python train.py --horizontal_flip=false --depths=[2, 2, 2] --kernel_size=3 --num_labels=18 --residual_init="none" --lr=0.0014
Rows from block 2 of a small multi-label image tagger, named by matrix and row number. Rows with one number belong to one channel. Each number is 128 + 24 x the weight over its row's rms, rounded and kept within 0 to 255. All counts start at 0. Numbers have three digits each.
After each channel's rows are labels from the 100 images, of 14976, where the channel reaches its highest value: "strongest on" is what is common among them; "lies over" is the class under the peak. Only what is clearly more common there than usual is listed. The data: rendered roads seen from a driver's seat, with toy cars, trees and houses.
# convs0: first 3x3 conv, stride 2 (model.blocks.2.convs.0.weight, 192x96x3x3, each kernel summed), inputs 0-95
# convs1: second 3x3 conv (model.blocks.2.convs.1.weight, 192x192x3x3, transposed, each kernel summed), outputs 0-191

convs0.132:119116089124143167129143104145120130089074147144123090120148096165150148148168190149153132166117103145099094141123091119169142116107141108109119105126111127102109116108125114068167168093151098117124148109125121135112116092170131135130121138152141152127143106133141108157140177107110117147
convs1.132:127123135116128119148140168130107115120098124148120118147088157040096124146101147092103172068158123177106128115113106109093155085126112109118117086152125187151116096143134171093111166137103114152111126111166130118147101130126123155121145132149113097140121099139161091156141117156133108130150110119122103107163138096110121137111116106118158097129174114157131146171089129173136123121146148096132123117107102100127150087138122129169177108151144141101129121109078125117126084110137115120112138145129108099129155137082164098127100095126152115151093152171135131122127123148158137138
strongest on: tree
lies over: tree

convs0.178:127107138127095108086176141108114138106132123120114154104122133099116113115085116120180094136135109113143094173111139100123123092076108123121143114198137076143118103109126148149120142128160100134126130077133141137175132120095146110129135108130143096099114185151135147098129136101108128106
convs1.178:166166102122109103112147126167105132094149120137120131093110185108117168087169103127142113111167135111147118140097128149132173145124115152129088144127145122142158121115109141139105139150108144085167109172172152169139140143140171101159138162123143083146104117144117145119109077114110138132058108153189123134108109150087099143150133100119115105121130186112105143142135135118125143094167137098132137138137102086077165151116099119132123116123154144125175141162133160103164142131116136136126146102130147110130115156166156141109110160094112133117115129100140099133124131161150106108
strongest on: double yellow line; bends right
lies over: marking

convs0.33:148125122139145134116115068133120114136168116128165120111139132116148105129112111096121133126109140112079119104126089144089117145112149135119154118172143106112168132120139188139142096116162103105152126122159106135089081135102116146106112142081114207126099135126129115126090182120105122123
convs1.33:158142154092126098101157112118140140140138113149124156133133124146086116113102134107111114159063086140119150139146109086095108144104119128091104141130168110142131136115148069162144124122150131135157113076110112166153161129088130102088152106114114097144111104151121147181152143121102153139138083102139112103144154113080102147128138161140119082114080100130099136131133120106087077131103133115122170126177121119124135123115121138068122151126106107133116127147198155113094125121111113115150132122126115094129091097120109157128159126117119106133144134095138135090160088136118083131
strongest on: dog; snowy verge
lies over: verge

convs0.164:148120127137115105155110153126189152108126099088108130107127124123119110139099135152135110125120143166164133168132119090171152112149157154142113154101162100120138165156123135172129154108138167154149142115098156124110143083132113127107126131112181130139122098138113125126089093163060154123
convs1.164:073126123106110125122147122143105110119100101131118146083140088126152165112145150115106089119150173126151121113097115155179127123110135128118141178110118131135125155110104158150139130128086118137178128143148102124155154122110108123127093167074097157158120155117118136118138098157129093115101128124134146132100127153129125094083131098136115115084125104136122122125099117082144117099122115154096095121101128123150142143148108116131112106120152114149078140131099097121090124119141134160081147162101174166161155165156140129094093093154166121133117079116093127077154188113130115153
strongest on: crossing stripes
lies over: road; marking

convs0.16:133125106165178118096129160132142151167139140151128104123056160101100138147137120090141167117124157151120153088124084141087100119109154139113147092109116109123127106130129157118105129101083110108108081092104146131150146139113106156115105104126115129091151089140132101168140138102128135117
convs1.16:106136146116135156119100120075105142120104142089084171158111114128148121142171109098110113143114110146120146152129110117114111130092109123104118113114107090121129119076099149156121096147117152099120124111097084146152099122131109099130181106083108131107138107139145150138127128127162156176150141140152140095084122178133121199134154180124116119114129099171141114088164162164136160113137117135111168097123147110144122109165125145099177156089161129143138144108115124139134093130102127154174148155146126161161080114138169115120123139129135119142144162126133125124164137085120108105
strongest on: dog
lies over: dog; car

convs0.168:134132158152132117088078117096097110124057114134128166160124111134124182098113147119104108103113101141138105145188115100161150128107146167111126106117136113129110166148114105183154146129108126190151118111123147143123153130124161141104132137148121134121085131158120129124128092109141157126
convs1.168:129128080117123134118167129165180129123111085122150139114132168106113103117123146122120144116119203140072122104079147133105122130110140085138128128084119118088082163122119086094126104108108100143106163116114133138168071107109127124117128117095141143116141119164101120145123105124123112162148119128121157111160140113119141108136113122150087130139128130116099098104117070142101085126109114127143145098140145128099143140127119120123102107151138147072151097110108099119118097121109137134173161117085132091106135148154076149128107145110079123156143111073077115108139130141093127099
strongest on: pine
lies over: pine

convs0.71:118116130116144121115143107094124143152153089085096159115110186082123118102085100122131126131120129134140150131135092144093178160172105105104140130130138097100116120171154145096139109137137137130123115084138172121151136126146128095138124151153096086133125101066119141106110113098130168110
convs1.71:129125157153119113145128152128145142123100122172151084129126152144091147165161110101141155134117146146115115090160109114126123151111157095136108143158120115136124116137127108176165118124145119121155167137113118100104137124109174102115107119172132142131122126156105117136146122101108120137109142108113120162090086103143069131125147151125106121124154146082063107129089106102136166099123106178158128092153154115116173100168174097173130114152095154129101087145105088147106162114139138098108110090139123092150167112156081115155111147123124106131133074135131145159161137115118106135
strongest on: double yellow line
lies over: road

convs0.18:129121142150134152130123173073138136140167134139128144139152161109124115144122122159072155125155086091119067093144077110127092120116157156117098112108092099153123069127163106115167138104120121134095128108162135144144131114157143105128115151116103089132105118132130124123107102094149143139
convs1.18:131163167151118140116154124166113157119153122148172174152143099091127150079183106133148161131145158145153115101118146144145142117125058083150087160139147127112146122128118094145123135133117132132118132130104137080176123153068109167081099146085099134166175116127132109149128152142143152090137086114110108103126135108129115124098101150106143147167198118116122137128107098143129093113124097166149081139096100132116112138185123127127143132124122145109112118153131116132084128147143108159126134110134130079114116131139123123121082115107125174111127118095158127144142131117135127141
strongest on: double yellow line
lies over: tree

convs0.83:138127145128129109105112151142108180117074149122131138154085130126111143139131139143179107110161118126136213097143155089104139142104084141100139105107103140116156098141097112119124120127117128119120129091138155131112160137079116111083106084155164129115141118152154130151143126149171126126
convs1.83:095140127137105119107110093137123128127109112114128077127137117116123099125143167116136099093130090107130096123091106146077110109093134118138094123169136124120100129137150116105162099105147122126113135093120147082104169125116103115135090137122068128132103130143134129132119141138212138125163085122115155106096136120096129106146139115125148180076106126087138066115136124130149167096141136139105190137120108111137103082109073122095113142120131113147126113107095132107149109155087110102157104121114078123130149120143155137152111127128159091096146159121096112148128124146088118099
strongest on: crossing stripes
lies over: truck

convs0.81:099112136130121092120127104108138150133147159128098120122111133096096172094156104154114091165106136128129122136117119128154090164056112126173090115108099100135115125095117114133133129134108115118127169121142143108156117106137132123188093104166129121093131152109177086139118104148156149155
convs1.81:156074131104153116109133106105111104147082144102138177117122102122137124110094115118156099140079098125138118158138112179125168151111118150133157132103101105149105127147161167087162104142093149115172134121108064149125152142144119131126122120127117142086145136151118114155104122156099132127140160124127143142183132090153090144117142162119089124143116155116162084149111147138133085128129142120109137165106167150105104113119145159142093113122140126099117110162123157110153128180146139173160155129158122159135153081137136085113158085103129128119108099137151125120169139114083110109
strongest on: barrel
lies over: barrel

convs0.8:138139104136123152150138142159106158125150110171147083117101139124132129149143092185127164191155091161106135124102110099116151143114114138125125121129130082139112137159124154096092124115107133163095130096151115104140135111166153104102167117173144117156115114082094154159131137147122137100
convs1.8:130120107092110125109110136070103117127144111144153121170151151134166133110140108113132103117107113116153157100089130167070142101086127110123118110180172137145136103168119160122080145109115113119095144139140147064137109187138153115098101154131124168114116125126155135103150161113151144166156197131110127142144141154134120099116154121110122127134131129095057127143136105125118117118135121152164114146130111083151132094142155136115141121113107140131136106127130128126133135141167107148058128097103131141167109145136113082110092120147130145119149152110104145182128152093136149099
strongest on: tree
lies over: tree

convs0.138:104105148175133132131150141122138144103143106149108107114105099134110094110122092125119141129137108112144165180134110102114077103080140126132103135146158198096146096118117131114096128152154127101140133079130116176126125092121111176104115125135106113114116092134112130157163160150093145155
convs1.138:091148100134149104145167155075128133117147156090113104105124165193157176097131178106134126092138119129126128115131120144050135142121100108175172144128124123091135148107132144171119135131151116110092139107116110102097067085168167138157125138116149144111130101125118136113154143117137087102110156142117111116118155116110108150111101115100109144116126148122134143158110107133116078106095143105065102097155099115174126120148101121109107135097125079101108125125146129122113128127111163121149134117138144144138131145106116100108157133164088120138154138169124098093145142101129113130
strongest on: dog
lies over: verge; marking

convs0.129:109094093138118085103113163161109174149133117090125119132110176117136150118141139095116159102131092170140161142098118103123112128111084145097118091118117121104160122119127165128088097142127107136094145119161107125165128125122120133090095110065162105107149160134117112117139100120097108124
convs1.129:084134082075120120116107156176122131140152145099128132140118116112121111108163133131120110086132166065122145103138119103116103152122079111102139151098120111136172131124100104115121129160127192128127119125104120196112107092099136124132102111123146134135141112098131079140134132110096152144118127082165151138126146090121120156129115153163150114110143116148132136086187143148100149115090127102117152148110076132128089119106135092146129141091152120111074147091112122113126110129135090115136126126114158084133154106160134112138107137094136139154189161157127134145103163099107138126
strongest on: crossing stripes
lies over: road

convs0.163:151144143107106157114074102148134127088138114136156163153119106140160067155103125101086123173136114132102135132159100136118140118133128086129166101135162163116121109120094131093115099133114138112149132106146131145137139107065177102136123125140166138141107127092162137104117131155164097118
convs1.163:115100101147123104123154143135095116120140110096093142100112100146125146112143141131156127135121081113122105111128164127150113131137107164132163101185155097144124128103134100156059112129111127164094109105136187134143130127125133146083121127129091119114099135117148149146120123121108115158103158143155086101150119148127084164175148154137101140150100137076113102121111166126124142125097131151110151134146147115165152130117118126165154180096106071081111115102127106099091140164141138072135085136106108150130134144066139137130102104136159118119123110140109103126129116126126168078
strongest on: pine
lies over: pine

convs0.34:145123130156149101106148125135128136099102133097135129124109143149103118149063113109198109155122124165112138123135122086132111161102115091114129153115160120130157094127103168094101140125143135097135151145146130109138097122183111109106136141126121134093179121082109130118139130107106197112
convs1.34:135106138131116120139138137131151125133131138119110117113161120133121148105117108130136111140130130123137105142107112115121160110121125092131107140173162099152095118118124167139122153159117144146174123148160179137125190142139142155133092144118141117118143128139138209105178132088197132108089098121104118142157141101127133147102185110147095185155129146129137186133125127100189135142088165150083138131140133098147118115128135134127143113157100131123147144141142154094117182096123092107147170108127139085137121154147096145124136110130107139134093140150102086122174112122126185121
strongest on: tree
lies over: verge

convs0.77:131106094120129111130117122136155133140093119129167154131110174125124121177102097111119144117106091103094121124156089123130166120130108095113147109147152125161111124138141172183095154176105145124084161124170143122124169101078132131168118146142117096130099090114125103131105105137107123102
convs1.77:103120125111142123088119121103153127111156129138119165129103134122118138125128176144099126129114116161161189139145146135123103121146166110144135166179203141121097169147117111133175089140143118147145134141096149143143134105093133132108173125144110098117123125122144148177110129099160103145150154101152116135124112131136127134143164095162118106118119111125127081116100154076158123118112139121131131110122117116127088142099133100134126100119157173166126148108086094124085129161061113098118095127102137153138139102138111102108144179120157152153127068095112128072129130130094147144
strongest on: pine
lies over: pine

convs0.109:127151131099083126084158121096109186142124145147106160134116091092121124123122126169141098120119120130162164152171151134100097164117105120166143086133129128116141161104091136093124117140123070148140099062114114114143107118142120133126116099186110128113111120100136142112135130117113144146
convs1.109:170108128160134089127145112141156124144129096143144165131108155169106120125130131160132121114171057127116141137129147112092129161140131160133192151123101115135100115167161123134143159133113110132087158092127113112095141096124115144131105101109129141136145129126104100146104119174136072114134123133139125101133141143148081123113104086151118158107105130089097147159165134111124097130133099097111117119149136162117122089102153124164062133130091167104201108102124138165148146112103120091138186170118162140100117122146129141120154129138135114111162128125154103157123134165130125127
strongest on: solid white line
lies over: marking

convs0.161:108103167141106150082097122131139145121080125168127112142107138121143177088096128069143118100137139138093098169126121105137107132108132113155141124147119144104139098115089099104136127133126090124113152116137181120121143144099170149169086144141140120119095110135153088119178141116124092133
convs1.161:120127110177128130168147111155128112107115102102169095106105145118121117106124136098126150132117150133098131125120132139090117138112147127151182151153116117088099154121105128154094126158109114123176127126120104110097082138195118141152127155076102138134150124116114099088119104159142162130110087128115150105167142150142102155145122148095161149151086131114128114082171119110106096137136122126112135159182130117133137074102130129134165132107127099115092084114108118131083103117133147177161098145110108131151144135097107164169168096111116106097107166128160138152100123150111159133
strongest on: crossing stripes; dashed white line
lies over: marking

convs0.174:158132103120134115087153155098123147157147138129155138130112112086116164172107122193145099121143086142096128114135081143092134169119134103142106118089107124158127093108111154144137100127103128112159120131131124109169097103096123104146140150161110109120157128141179102119119120069115136117
convs1.174:159142098133108106108154160122133148132112109129131126189099114092105120139209094109099115118109097076100102146102101159103168123110120124125139134151144087127148143140161136096122108080147163135150148090119094146119150117129101113135078068122078120104107051117125168153174164149107124157154092137184150154138107136138133160180163125160121152133141127116143140112100134135150142111118111110115119116120143146152131103115103139173114124136147104095105092115137137118146108118115133120100128141148130117119089089132147136135124144114126125115128147135119127165116163098095125128
strongest on: barrel
lies over: barrel; verge

convs0.69:102094063155128130093164128144112125128157103138135099113107157120097129106108141181144094116113098095134103155120121148109083082098136117120108161146109141134123134133098123127116142156144139139162132153114121120158102118093115085150161100154080094103099134103100139118131132118126147183
convs1.69:122100138132143172128126136129105155099148145148101111111132159132167158143147144113144120100090164128104155117129109123110130110118164083150110136134159158144126120136117167162137131138144154109111113126135093083106113110159151161124109128153146114149110112050120111150103102119135104130140116129129111165171173123136177114163144094150132133116069122157125127110150100146144174168132118149106114157134135118136146109096145099153157065091145103121105086107115074117139146073113140119158133121124127123135129116171135113129140152151126178163147135121160133133184125127176122175
strongest on: sandy verge; bends right
lies over: verge

convs0.187:173124127105126180110184136144112141119106127135069134096107133141150120087132080115102132128148091099140130155166135115138118098121146161112092149138153138127113157133108125121179111124116131167107119152132148101156112103129162136137106121121137130154092148100107094133154149135155203137
convs1.187:112171140112160141164125118131126107154114129124108127144067139114135124118123135106110148093115177081113134077083126108138105124130119088111161153109061109103154096134143122152112120127132155097139123109100134135112106131172134181126157054073066169162143109128144118145148117115111132106078152126131110111104141141107147151144122136091138147113135121171137115113119115118114125145113149167101138095106131152130121112119141136137135125141141092153105121109146139114080122100171127148150126085130107114129068087119101131084132117133076125093142101102139105143107118121128120101
strongest on: bends right; snowy verge
lies over: road

convs0.13:141153155120103141137154112176118109156132122128131160130144113063106125123099119143126128114098107125090116156138106128137094145116154121130154073090116085174118116168115134162185124119153113141119121075143087093134105110117166149083120115139092162097135154109135114139124119136146127105
convs1.13:160185101119141193158154111157075096115134127147106153119152102157140102085137113100149125128148104124097156148119133112143159147133108116115116126139124134099148120110127132109153125111100134143135145094125127144148157156138134185176177136161121111134137130125111171143086137168124117131138101128125094167131120129090092134116151126100094110150127132126122124121121098121089170123139113125180129134116142165108083137122108115097134090105110097117124107114123150107124127099096164147122120119106131173128138117112142149110165140110161125075155126116158128164159093145137227136
strongest on: pine; snowy verge
lies over: verge

convs0.181:114158136130119095119138116124126144122112087097139105117090150089132127132128129138085143126085157152150114138113143112146152129068144119151112146128129101124104154159111162095133149128126123130139071109146142107129144206089157116098127155152108126158104167111142117098150123081089094109
convs1.181:128115116151147131124123150111136154129097105151116131122094139093104100166128101130129151145142108098141121105116110119186131114066126130155152113129102147125053121185156138131128144165100103108112155134116158079117104162111108105130125116132122071137115152163156088117115127171073119126125112111069116155118142144143100067114088128106066103129093121093092116166101089138116092145132124123162133142130105135126100136093162121135138090146120117103116114151125123150125137080123136117108132134171134109145158135128119077127107163130152112115147091138148106116105108123131115118
strongest on: solid white line
lies over: road

convs0.0:098123153117096114119114160051077137152122148153107103176089131124158147103130143111133157089161135133077114101145096133136180089107132175111097155167122116144136144125126146113154117125127137117133096116174134160150117133135154110116122154121091120131115136150136103120083118122140123132
convs1.0:113124169180111102167187093129153182097127134132195133082131125087119155130154119101108134156135100180139108151105111140115107111100111152171151147066130131148136130092145095085103143129133134130123119134128106118179139125140136154067096135122143127149159137116142138100109150154116111163114095075133122116152127136124119115114132132120138126138151161066096089127135127141107151114143127109165171134138069146129137135139134139136102094119164132167137100107155110109109121123125125127154155124129116095118145161107120160113103123115117121165168121096126084122122152130133087137
strongest on: double yellow line
lies over: marking

convs0.111:121141096106107201161104090148150111137110161108128155169118126101118105138137142122102116146116139133092112133097097142143124078105150121133142069174157113138161108096122118143091112123172132149105154106139109123108104120137087153110117139092163159120141125150109152107107149089114127133
convs1.111:104114102091126113121123099129179155155121147154093088134106125137125124123082087125150078149163105126132131136142098153146144133138163119123109106113146103126081142145085117134133133099105119098097123082136177136124155133159117153156153102118156118125081136085123122129108119164124118112151164098138117085176129120154112149155125153116103088109121098177148123149130077123096086091115144078128092152125107124146149111152081153096113112109109152169100148129119102134141095174155092114117157159109145128130131138132129109189152171141105097122118148123137145157147126112125124138
strongest on: crossing stripes; snowy verge
lies over: verge

convs0.108:128086123165118150132132129140152125131100097140137089116104118127102123101140186141129158116106137124099097135095096176152153104125128156102073110078136104142091145145129146104143160144186100140086118146147130150084136122130104093118140093120138136121116130090113125147143105104076113127
convs1.108:136088100108114158111155171117105157184129112105115100124079134118101116155151156105106126137133106138102075125132124168138127144127146140097107095115149085149125102123155121077114122134130118141100123138105167121116117101105102090135169146194125152117152106152081065129146126154126095127132150122124111121121139154107161143110128145144086151146089136087122136122140135165135104098135146124153159136117158162129106120092121140121149055133098121088131105146109157101119125142086117145135153150164147138159196106133104094145111098115156115136114115136133094160150142123108129117
strongest on: sandy verge; bends left; vehicles: zero
lies over: road

convs0.24:112141140112089122140136117139135125120130177126127084157119161118119144167134150121166178114129161089108103123135089161105138137156120176116133120146139140115172153109091131139150114123124151122120102117140128146132147141098116176133146114137125185114107134085136161158192121141158079162
convs1.24:157130096162130185137125121101103150115106106097129078135137157103142110108115126124112114116101090154098107100125133097121080124087089120128114132121139104137138126074149133132151094089153126127104128102102120096159128125149126107111155099144136155113121128148156092099097081163141118157096113102116068096107122147126111090126118138149098112096115105126096124107101136084125135128147138132119108145095124110126084151161168132157128116101120093149135105128077094096086108105086121149102137152118116139095121092116106133113113108128131137098090108068180148122130137163153093104
strongest on: double yellow line
lies over: dog

convs0.51:120100113163207186124123122108105157133096146121151137126099111166121131179121138115129143116114142123088074129145136131128142111078153130146119084115114137137137151108165115141086115146120126128173145119114157116136116138096132106112110175153131114116136089101128124108109160129096174109
convs1.51:127118126124143129109133101118115146094113140085083152120092127090155111110102137134109121122138066142125180134143126156108136142137122139137111135124108150092098151099134119145125128117089129130155152113155105094116102093150101151096177126056135071137119120150112166128105117145145109112147124112130150171126059139151167081194143129170146150114110128131155114113130109123124082133139127124100123141154148116135166136112101105098147128121119096168083148108110145135158129137115140129158120065119085112151092117119133120127134148144121133139128096078079119115155134112151114088
strongest on: car; vehicles: two
lies over: car

convs0.29:095121092099125124101151109116083126133182121160144181089093119141142108118125101093116118096091137145206101126140127114120128165137121173096141107150125123122124149125152117156135147131120082139147117075142126133133094094119122146137151114145097119102101154102160097113103144130122099125
convs1.29:129110155115122129124104128105125070102097143123126116135123108147105122140138127102129068136167141107175104109125091138127100121144173122089137150103114148114084113127143146157149131073138162145153142145091128048181097100053150138114133106122109111128112152121090152122124146148110090122144111105121114134108109118110152118144153141124149111110104115130136105138107093128134126088157091103133097162159069162129150119107175142159101169115138084122113139115107115126144123134144127123132124132086079104152108143130095133129091114067114157125102117105158115137152124127148118133
strongest on: solid white line
lies over: marking

convs0.136:137087124143120132134119120122100136174144102109149126082095149148152123119139135115157057104125113133124124097085134127122111144095142122147117104122148144136134126189162105131107135152166124157135189172138131136149085105127100081142120106111140096121078134177131122119127119089143127139
convs1.136:105098141138127135113111160119122103153141121135097132154133126136119149151125108122141130128114157120146157090151153141101148129136098109106142147113112123152085133122117111106120144106105089134142095114097109133091166095135122138136102105141142130133153124116181125187140147161091128123148131140134157100155136140111212126151119175147143094146110133163143120094129106166106115156106171143131139127143120133113118110025163123146113095122129114136142121154164132113079128110149139137121100100154133067147118140085110131120113142114124161180157136160116108132142152132163094191
strongest on: sandy verge
lies over: verge

convs0.37:136126108121130154094105143115166146161104134135152178157117098137104116139144114075109147129136112129118113149137153104088169149140156116117161119140135091140147132162160139139088116160080174162107100094142120092084123084099142112118119081095133135129103108109120124132086131153156136128
convs1.37:116127116114168129138095113121138110096122152123146149118141147101140126143114121094122145169119116155124133101127150114114121122119158154125125127162154152152141115130148128147152062155116108157108112158120122120113135155074133100096123126095130098138094101133098149141114168144133099161157090126136158156125123171106185144166166177129137072104122116118101096152142073113124112121136078153187151108102145155132128153169132079123105133122131169131122195165105146137133107130090093092115109104134152181125132115106094123126139113132127094144100109107150137093135117106116163126
strongest on: pine
lies over: pine

convs0.121:152109088123115111125121179167135102160132107155133107149148153144180132110132085091124140173137078111108125145151098116137142147081139145107119151082122104142138095140092102143093098107104089145123120108101125107145111119154103128108111107134107110141130138157161149131118145149193115110
convs1.121:115122089087100160103092146126068139126065119120118128147117127126115114096163145131114152142139114129091141182124123103107133123119131142126111136086066135113126086128145073104167100104154128147127130173134117135122106151136114136124128112145102129124149128102094104113126105137099080105144155147118094121106130135113147130120114129074091151152118132151159126099118105142082163167121103129116092128118152127135112136154157166124134084135110159156106142109156155127091180141184146136126117123158067155144121125101118161132157137129132079119130102106121117140116124089140140064
strongest on: tree
lies over: tree

convs0.40:143096130146089147142191144145110089114161097117108138183102100116144121128120118117133120103143106143064107145114075105136168145115118071108126110131134138133137086135106117149141145157156115096094088144154137089107132126160166109115100119104133092125150139111166125119130119136114113128
convs1.40:153156154176132138164142131151158133160126097110174097149149130121096096162173120095117091125147077086102095106120114126166132143142138115096102127139153113102122116118139149113147091110086100160142106156126148110128147140180147130150159104146120102146091117145133114089186136113119115121117090125120125101157122115130084138119128084108144140104125087104134166135092118108139116147132113137127122136127127149086084131130101119116131130112147136124141131143119148116163086131178133099126080124151083136090179098088145141164173121132097107141131095154107143154151119115153174105
strongest on: pine; double yellow line
lies over: pine

convs0.22:143120140159139103122159109143148132083079100136128101145128096118131122128159132142131164142183136146112094112101138145139101133153115146134129168099194094127186137148122148109111127106094168118146189134136123153136126142095107147132097153123167126120104112106113158156121150157152093134
convs1.22:118112107122122117118172145109154115164097112105126091100115113097123126074121141120136165144110130117129078142119120110130100064126099113120191125116163122151115129122128161175091118143117085104082099142097118113127094125140113154123163129103152106151102097075136114092097104147158106100098122125076092141125121161123107145106140124131102103098129118115082133147128132117099162118108154150147128133099134131109101078132107131134113131082122085070117143112105110117105122080134117105123144115116118095103118118079147118131110093101119092163138109160133110137088156091116110114
strongest on: crossing stripes
lies over: road

convs0.67:107175119140105105099117130175150148108177128129106187126106097142111107137115085145079160131117152146123136133135085087141146153117170115115141111119147117147131145125115107145152107100127141106118176113137096146146108092121144141125100095089124139121137093128149116152093130186122161156
convs1.67:097063120104152141083178114171133157073095142155153159144103124109127083171153109126121138128109123139108152126098131163112098199077129142110123118135148132147121132130154134108142109117147123113104178136161115119111136100145101094132082113118130133115129109135110133183151109156127103149147112128131081127111144120170100123147124146140124128129124110106102113155124151141149094149130085147125116081147107148108131160136139087115140096119140125090153125144153165124125118110115125128113143169146123101103114115076128054100143089159120107144133098128151128097155116095152124095
strongest on: solid white line
lies over: marking; barrel

convs0.183:105120137123122145108142114161133184145162096141126125124091151115106165115082131163107114128155171151100131148106072095092144140098126127126155134128132122113130163084104109107178144102111104135118132105106137092117101073144144128112117131124104130084128150145131131117197124148142132156
convs1.183:138108132117123128173146109132136088120120146111108133176064153131168127171114107091137134117139169151147158130154097172109125111144123134092119122103093133125144097136141131103103127127110133128136129107175130154138164183139104126087084122111133179112135122131134122105110096170136121107123112131152103086115102100132135116135149145120100127147080124139131074119165130137152138121139116100114118105145114117111110113179169101119183143129169144143143099150137117107114140090104136133132125162144090138149119111081125127099127104115136119042147140079119150161122082131151154090
strongest on: solid white line
lies over: marking; lamp

convs0.128:113134082111105142148130150131179152130111109127166113144131107186133120143097158124136099151123112149113122173131110155102132135147144139154182133109111133113152101163138129084132131107141114146090129154104121124117121128113121168131106123115141125114077125098153149119145143222102090113
convs1.128:118136126118135126164108119117124109142103075142151118134147100119142085153123150141138129127089174101088076111088136131135113119156134144091116051150121088119141149163148168133123126157151133146140134083127115120092124146070128083144079117115130130137118123129133112128148098133121127107144152135101105134115108127128159104125110093158096105081122104141160122170136126148143134121134135113160127094130127116155102138106152110144098137072124128150144084116116099112125137139142173118093102115120126143115132125047079105103085124108143147137111139121132139144100103161117126210
strongest on: crossing stripes; bends left
lies over: marking